config = dict(
    horizontal_flip=False,
    vocab_size=28,
    encoder_norm_position='pre',
    encoder_bias='none',
    encoder_patch_size=[4, 4],
    fusion='cross_attention',
    decoder_head_dim=32,
    decoder_fused_qkv=True,
    decoder_bias='none',
    decoder_inner_norm=False,
    decoder_tie_embeddings=True,
    init='trunc_normal_002',
    residual_init='none',
    beta1=0.9,
)
Rows from block 5 of the image encoder of a small image captioner, named by matrix and row number. Rows with one number belong to one neuron. Each number is 128 + 32 x the weight over its row's rms, rounded and kept within 0 to 255. All counts start at 0. Numbers have three digits each.
Before each neuron's rows are labels from the 100 images, of 14976, where the neuron reaches its highest value: "strongest on" is what is common among them; "colour at peak" is the nearest of a few named colours to the mean colour under the peak. Only what is clearly more common there than usual is listed. The data: simulated telescope pictures of galaxies.
# fc1: MLP up (encoder.blocks.5.mlp.fc1.weight, 480x160), inputs 0-53
# fc2: MLP down (encoder.blocks.5.mlp.fc2.weight, 160x480, transposed), outputs 0-53

strongest on: many stars; lensed arc; many-armed spiral; winding: anticlockwise outward
colour at peak: brown
fc1.317:087122111107177106080145111100112075186144149111113065143134149070143131123145094146089098092166159141079115145203121092165138131061136136163156182145092101146190
fc2.317:143098121110160143111118067179097135108171122114155038125122115124160126118111196131154133067177135130179142121107128165110118143116117082165144164130139136103107

strongest on: ring galaxy; tilted
colour at peak: brown
fc1.447:137138091102188154113121120146120109175149099128115078159119133075139108151142151110097141108168086120078150123086115151106082147134153148113137079077087140119119
fc2.447:165136135122086146108104174092128078135144085104160090091123090113164159123081083107168116148161146156106119110156099131075172113161161134127105138232097143136142

strongest on: barred spiral; winding: anticlockwise outward; tilted; winding: clockwise outward
colour at peak: grey
fc1.132:196171072124113164068126120158189144154140101152133091094078141096118136158115099146139106161098111087113134132200124127170120065115120051110146076142133138130114
fc2.132:125136121184131160144091159069156105117132121158167110161107159126136113112140083146161169135107124164111086115097102104104153099100127129066135103176108097137120

strongest on: lensed arc; small
colour at peak: brown
fc1.225:120106125134165108073095138044119076160117193143118121177111183107094141157162080139106098121172136132126133168160124152202130130128110202180160186147124093165137
fc2.225:121135124105093117137133076166143214129123113122146036124091081090211160142101150128120122106119111109109095126112168128132113173123136078150123065063121087113208

strongest on: ring galaxy; many stars; tilted
colour at peak: brown; grey
fc1.466:158141121163188164067171145097115132106105153118090147166121143146080173111104087083154110088207150143087166156166138078177112074090166127193121195149149116157091
fc2.466:127129129080081120175088090185134218112124121143108105072130094149190153189062128076133127128107116110075095132084110155117132145165172126113131081110072109096165

strongest on: many-armed spiral; bright star with spikes; winding: anticlockwise outward
colour at peak: brown
fc1.211:066118131162135087106133091114179084147109154167120091151129094103157126145076092174093121120119087119135130139151158103184139127105118109123124169145144097178172
fc2.211:149127142182160100157124089186098154080172150138084141094108106130118110075146169157085155040130131119149165160105107074140106118169123147178166147133160118075093

strongest on: many stars; flattened elliptical; round elliptical
colour at peak: brown
fc1.18:076134086113142125137081122134109136111156106153084161193129152135129089057106224135146143131055140147176151121143158124108148095171088078172119111124148133135106
fc2.18:159143079098119084117101093109125161138122070202121105114121146121132105172167126167104123183142159116165126105136115055133086133099144104136130172126174156101146

strongest on: many stars; flattened elliptical; noisy
colour at peak: brown
fc1.387:126187111155158131115090158114077052113173186211179068205132149099101156136122126166133123114130083136161115115123150100162126086157103178134168195076134133089149
fc2.387:116122120142134102130155056135146167118138133139101156152096081082128127112092149145112118100156117129086109137116103090161081154141111150161105126064114131109145

strongest on: many stars; lensed arc
colour at peak: grey; brown
fc1.434:082083151137135103065129119140147105155130147143088091099153131115134149107091066145138111111170135147096123131255115143184118138114109116165132162179110103134183
fc2.434:132129102155186106118108065094080161160142146129152041151111108074156134143155174172104160064189115119175121157087136101150084170126119101127159090089160068092080

strongest on: small; lensed arc
colour at peak: brown
fc1.87:120143138095131138129150119113130071113122138083087159111098124142097123122117099130108125064151111118139109111133156130142121158109133172155122132115116136175158
fc2.87:100104065123139098195124073164119152135051138105141135137134074179214125135078145169104115126146094090173106116132128112096091132134070110092105142119102181149149

strongest on: round elliptical
colour at peak: brown; grey
fc1.59:117090108130152127122148118128082074134149161117078091149143139088119125144198060115098110101169092153130112136111163063154104107131091140128183147160053115135176
fc2.59:133101114086107157159147153184094081096132155120091101095159134110151110099107183090161147120132135125078142133097082186088089158116142129065097205170102117105118

strongest on: barred spiral; winding: anticlockwise outward
colour at peak: grey
fc1.236:157132128129115123132089084145139161142150145099121104167132117077124104111104128149145127121117115053154048122186105211138134119138126076113110087150188165141057
fc2.236:144134093116084132145098152111160145109159127138196092147128158073142140138106089139095110190109072172111101115133166097103140145081126130152128070107080091150149

strongest on: round elliptical; noisy
colour at peak: pink; grey
fc1.159:177098137175162155075125137106154126173167085115166109100113130145152131116155114198119159156130150175124093113127170096158147105116097121149135107121197090176117
fc2.159:105089144138113154127137179115110123164189064090110084066156142150176139132144139151112138158093152149100106081076133109119089159159098119135127065151155135143090

strongest on: bright star with spikes; star cluster
colour at peak: brown
fc1.198:110104125122102118065138108087129113211149157195101071155154143131129141142110086144137115106138171157129125080201141096132153155129127107124126219185123068172125
fc2.198:150128113135183098191154037164105128128179135128143122112129141114138109121153210142095127086154124134141176166079156126146086169102105156184138105078149116101124

strongest on: bright star with spikes; star cluster
colour at peak: brown
fc1.319:062130150178115166062144130107161116135131153148089097119121181130140142127075097159135155091064127124150100095166165074167159129094139142149178077130124090190108
fc2.319:118164147140183079168168072155131112130141149100079129118114119098115115130143174117051129092123140146118147144085140081174141157101120168164161104047134105122128

strongest on: star cluster; bright star with spikes
colour at peak: brown
fc1.333:119098126197121163095097165098164116109124167152134143123110116124116146137044072154116185152084112130160096150171160041156149141108120130180143146144188083148118
fc2.333:122145153204142094173136083112116192140100155134136118156098131124145091133158158118088155067127100126076115127108184053164121170104151140161192070023146101140162

strongest on: lensed arc; small
colour at peak: brown
fc1.356:152101091111168112111175116101147089118183132151127133170153101086102116136083180172120120129181149130071132167128109120152132105102112073107120171148163104108174
fc2.356:122120152076121124061097081172129172131166155145130026135091072106180157143110135150136107055159149152166048144113171123120097130116151112168112109101154115148162

strongest on: ring galaxy; small; tilted
colour at peak: grey; brown
fc1.244:108084143154145129070148187152104048088107065154132114125142119108130132103114080142125092114181132154120123130202106093147120160128126091153126156137125115106121
fc2.244:161116111160167116154154089122129165108187125147093057158117049099138113122168226153110102120171112116197122126073125125130080152112127124100117134076180115080118

strongest on: merging pair; lensed arc
colour at peak: brown
fc1.74:107118090144140128149179109092112101142128145168113092162090144093118161095185131159166131090157157138128102195110117168180140171119104179160154184206084120133134
fc2.74:107104109106174091132098086150114143095113140091171089105101133088148186130081154100139090079194129126154142117093113141100148176139144102172121096066120126059169

strongest on: bright star with spikes; merging pair; many-armed spiral
colour at peak: grey
fc1.269:109156102130129138107087132116119147063106129110118162114085112195130142138095188190103121123082120095192104096170086123109141167112107115133132161105215094115041
fc2.269:101098140148086101097128101103153178160103160141147112145098141134154145133173077154105152140116109145123126131107187065138186142110144151203180025026120125132204

strongest on: bright star with spikes; star cluster
colour at peak: brown
fc1.287:122144124130149133118079137149171168129107153120112153115064121156117116154140129172156144172055134200131124111168135120114182140170110104150154153116217090156081
fc2.287:114084124135117097160136105076173148127074132131138211164196194101106128167188121205101140181114107125110119157109174073122165124127122175150156017055196138113177

strongest on: tilted; barred spiral; small; winding: anticlockwise outward
colour at peak: grey; brown
fc1.341:138155067142092178130145117140134137169160103129061081086121096106101163151199101064169080073152110090082165095127172063136097145134108133120174134190090114131138
fc2.341:135163161135105111156145209141148057148124125137163148114122162091096135142101104097142146152133140137095074127120086171161147066083086092133123159221139123119115

strongest on: merging pair; many stars
colour at peak: brown
fc1.202:151155124087196112120062124090114150161122128165181166206094157140167135114114138151115174135127126053129096140114095201128116130122118107135081130152171119110104
fc2.202:134097123088118100105125141117114149131114174069136078087165134188115064112089045103132131136095128126169074101123132145068195199152149123127118131124114131114150

strongest on: bright star with spikes; star cluster; many-armed spiral
colour at peak: brown; grey
fc1.413:145119108163122126063103114158138123177148141174164132143115162116127172135138090150099094160138108165117090085197166059137125115087122079174149117178128076136146
fc2.413:150174122198157083179203125129102163115124163112108181127135108119110102119152187125107150082111078145156146133124112076168084149124075183141181087112152098117081

strongest on: star cluster
colour at peak: brown
fc1.394:069079140183099073069114146058168123127076156121140167162131171129179155103129112144124139096095156135153166116128126106127146137104103123220104155158141085197112
fc2.394:112167108157137121197146065154130137140132163109118162120152158143089158131136161153071112078161121126110177160045188121155104151137126184116153093112070106089130

strongest on: star cluster
colour at peak: brown
fc1.102:129108119151169061103209144087166081097058117141114168121137117141141138149051072130146131118097166186106154110103156095133111162124164143171124112129170094146105
fc2.102:124155131157206117162111029115122147134151125117139090107089114102181123113129141142115117080136117088103144119113112108147122150144143115142169121037162098102108

strongest on: many stars; bright star with spikes
colour at peak: grey
fc1.448:135129107151139137083134097135122104193161135176116113126131135079161144112173080130117096091155103121060126088202107110142164126128113140159126140145073104173203
fc2.448:129182129118151115074154096113088114145160111103119062086120115118145152116136186138118138130233111178167164135137139218116069112051121124117167156126163138102046

strongest on: tilted; barred spiral; winding: clockwise outward; ring galaxy
colour at peak: brown; grey
fc1.345:123137152083143107137125131119101073110127096111084092126163159112106119100235085090085151089139104137090162146100149134165136134145126162184119139157065132119129
fc2.345:173155143114122153126088135121131141091136108116123121070202109168131152106077106083169131149140107080107147089132096136110086159125134091082105182135123106037098

strongest on: edge-on disc; lensed arc
colour at peak: brown
fc1.140:136139190122154136094142138149159092128168073097117127122167165160121112122126131117099143140163133139108109106177089106181117204139114059171100126176145155114123
fc2.140:116170149157166140060095130021125164158160139151141063130138088047177154129104101181120140135161100114165137123085158081101195140079150137132148090085191038174129

strongest on: ring galaxy
colour at peak: brown
fc1.63:162135111114121146189152127159122149190138133080162085177092145094098099126166175166114090163146113051120137164078108130114091161125175155135121124064140162145136
fc2.63:116138109105109156084114146094177107097117089151098048145117053112152164136045060094199107153157149146157109103150075098113148113153141117119097171177095129119146

strongest on: barred spiral; tilted; winding: clockwise outward; two-armed spiral
colour at peak: brown; grey
fc1.467:125111128166082153140110122255091170127157124116129121135079102117095138168172116089161124143164123096142141177108163135152092169133159135087146124095137119112135
fc2.467:109129111171140134078115180055149106203145169142128127140127145144147171118084098141111156152145091107131095092158152119123139120128169123138139107204176143125106

strongest on: lensed arc; ring galaxy
colour at peak: grey
fc1.68:125097146122137151049121165123131081118147123140095104101157123110141184154121054128149088094170175160107078105254141107190117115128129085138106125151141135182134
fc2.68:092147123160196126137112086073140167160164168128162076123116111065172121161122152174079164114151077111160126121061161107137115165088120106083175121110144075104125

strongest on: lensed arc; small
colour at peak: brown
fc1.346:154136146088156134142168127130100084157128130130121115142160062077122128108144124138133111088202176084109140140116091191129072138159116169131139132064101155124187
fc2.346:127101137037116138141092138137159168129116132138111063145122101111228140117086126087145103123174107115115099153165144179094167107167163085109091125188084121132173

strongest on: many stars; merging pair; bright star with spikes
colour at peak: brown
fc1.380:138111129127136096078144155136141101194107158143153129138132146143106163175147085108167087148149124067104129158113103100185135084121121087152137120182124110150179
fc2.380:144170100151179146165126110073139126121138094119138120095133116070108115112103140142093124059156105175107148121170106100155120135084104146103145144155169102098104

strongest on: bright star with spikes; star cluster
colour at peak: grey
fc1.169:152120152110081119072142126152163132119152102148138049111146127140193161187114124112133109153104179163104125090207138074173136078095123083139134183178149091130129
fc2.169:115144129169157121147148057162139132160159131126143121118100162115151091094176193171100177074127106110183115158078159171147092162100108109113176127086169076125082

strongest on: star cluster; bright star with spikes
colour at peak: brown
fc1.145:114105131151153107038096145083115027132100137150095160141100185118188181121092135159092148124196155116177125138147100092182121150110111165177124160169155119154186
fc2.145:154147079120146150201098087179104145149141150139112141137107125173140099114150153097112108137087139124130169133094150119131100167096118131177174112122136113087107

strongest on: ring galaxy; small; tilted
colour at peak: grey; brown
fc1.55:115106120144166126104138140177106089169179115153087104117180183125125147108164044115141090102166195168091117119157114131177103167163120120164113108193096106136130
fc2.55:141151104110162139119097137030099138171143136107126060126146084090176141135052106156085116112170113162103147106119109128089136137109111101115151097096190102132113

strongest on: tilted; barred spiral; winding: clockwise outward; winding: anticlockwise outward
colour at peak: brown; grey
fc1.349:130132125128165112124148167063080090113134144135109128114179156113148135125179129100143102096147137177119172119071093095104103117163148119160140132130086154109119
fc2.349:112103128111075094128132115172110110096147085086136067091131080121116162140060168089130091132150132127136141149178115183073075144123129132114103150143105119132107

strongest on: flattened elliptical; noisy
colour at peak: brown
fc1.115:086138099126168141134137090100147138165095166181081158193163138103149106108099100124147124056126153124150123104226109153163178132105074173168171132146162095166145
fc2.115:132114141136169097206045068134142165100126143130103134128131132132113128142147192136094123146161080136165147175076155136113096165139099119140136094109078115170157

strongest on: star cluster
colour at peak: brown; grey
fc1.167:126120115147167087101117158107150138144138108194076118164159182095158129125126070145125163127143118190108110076217133063197136131103125076130149126161117079197104
fc2.167:146108112159137071164130059168110153118140154086120107122132112101165097092140192130074170091122136124114185133070150086161106148083089154115165122064134132113090

strongest on: tilted; barred spiral; ring galaxy
colour at peak: brown; grey
fc1.116:113103120133178162112116200142146154141110113127154153070148045101133110172153050118153085179141148161100114134144154056158099171128126096135126125134093110113152
fc2.116:111090130112162084116134139064103135186111110189170130167066156109145145096091176108141131140133040104145188119104163145118157084102110089128164148120160160177132

strongest on: edge-on disc
colour at peak: brown
fc1.141:184122138098146166094139154183113134119140114096157103111126102145138108117134158108110071150147181115109115129110102204148090165108134165111103109089129153117107
fc2.141:129130156134123160111130166076109152166108136116178068146091055095188150169099069130165118176169095144143151130119143138103185122129161093090081105123110121153153

strongest on: bright star with spikes; star cluster
colour at peak: brown; grey
fc1.200:134097136142122086098103161088117099145141150132150106122099129126167168156052087137109151156122150164149142106222149046169131103101132095161152196165108068160128
fc2.200:120119131152154101158184054181111156126178119143132136156089131085129107100163230129051144071131131126105159137075114089114126137102138152141153076073123109122082

strongest on: irregular; small; two-armed spiral
colour at peak: brown
fc1.72:119111149139167116066122180076069061139142146128154152177170157126072110099167096146077131119134178119108161123106125047144085102130115180169147124108145125140124
fc2.72:103161076076077117177136097174140166112102154097108112129097125127192131155124138142194112106125069090155159115127164221087174122126139131104159172145100108116137

strongest on: bright star with spikes; star cluster
colour at peak: brown; grey
fc1.469:108135131147131114061116139102137113187100146145150102120131153123177151178083081102101111126132118174142128087235168085173132124100131102160134130147136090190137
fc2.469:118126094217168118187124091109126174110154156118105136137115131101132081121152184176084160091163109107115155133071113114158099150087106188128177064088170136126106

strongest on: edge-on disc
colour at peak: brown
fc1.424:133097187135130130124148146134142136149160130150148087131156070155154141096036184150108121115159173141123110108188062136151146147104105131172104109120177109112119
fc2.424:108140155157187090139093073074120167126159118102124097131096111091182148103200139134100133113131109162163153133108164096157164172096161112117138087082129087163137

strongest on: many-armed spiral; tilted; small; winding: clockwise outward
colour at peak: brown
fc1.306:117154135115147092056105145084158062098110143172129056162163145106159176160153053086145128123152140174153101143158129135127104131129133106150129153205114124163170
fc2.306:160127138138169102199117040182106166105114101103067110124147053112136121109184187118084131063181145130129132113110099156114128146154088125119123117102145155114128

strongest on: small; ring galaxy; lensed arc
colour at peak: grey
fc1.419:103119121136145114059134188141122121128153122165106115122136157157119141147101121142127107103165150167141099090214150061189118151105148060146120133169161080138121
fc2.419:130163099189175119091155094062146151133134129117117044151118100092140140121124147144071144078157123116198122113094141111131118171090106148142137076059178076143138

strongest on: barred spiral; tilted; bright star with spikes; winding: clockwise outward
colour at peak: brown
fc1.2:122111105151173142152150084156115133169141126157054148151123162084152122097184117140168099100172111121106118121091132193158148149133135162144143085159094151127146
fc2.2:166111127105106150087092137057110082176132131111112077116158131153165165169062076118120082147158137176082148128129098136145113089128120094141146140133127132131096

strongest on: many stars; lensed arc
colour at peak: brown
fc1.24:136122115132138143096145115118105106170169179151071083150120145071186137105170052119128079078173119155098082146196140113199139161105114165150143140116089108141193
fc2.24:200122113104153142128137113140088129160178129135105051118132154130191152141112176118135104098201062156104147126116127184112136116092133097121133187137090103089102

strongest on: barred spiral; tilted; winding: clockwise outward; winding: anticlockwise outward
colour at peak: brown
fc1.414:124105093162153143162167074141125107191137143099052142121119166079132099113233121111144098101159089102107115136066152142153109139130143168123148063113087135138125
fc2.414:138121154057126143104123194069126087148112113126108126090178108124135128142048081111122082154137153176104140105166071149138140088113106121128134179185134143124116

strongest on: ring galaxy; many stars; tilted; small
colour at peak: brown
fc1.277:158112153168184153080165148097096095123124157123080131177133143120054146124105073085168099096212133137145162135166125108136107065111155101159108216156147123161103
fc2.277:121137079066072142161110126113100181109121106155136101084140146139188133136098138101140140114136104127045125113102099114092161124141153140159142090150081111048123

strongest on: barred spiral; small; tilted; winding: clockwise outward
colour at peak: grey; brown
fc1.355:129152110146138185116132074088095123181151129145120124162097185062112118122241084123123080159132068135099151128122155128187130129125097149109166105133103136173133
fc2.355:169132141106116122093129158086102092124118078128112147089138098116125117135087127110105117111136154167099170100159058092150129113086150140143140144140141154114072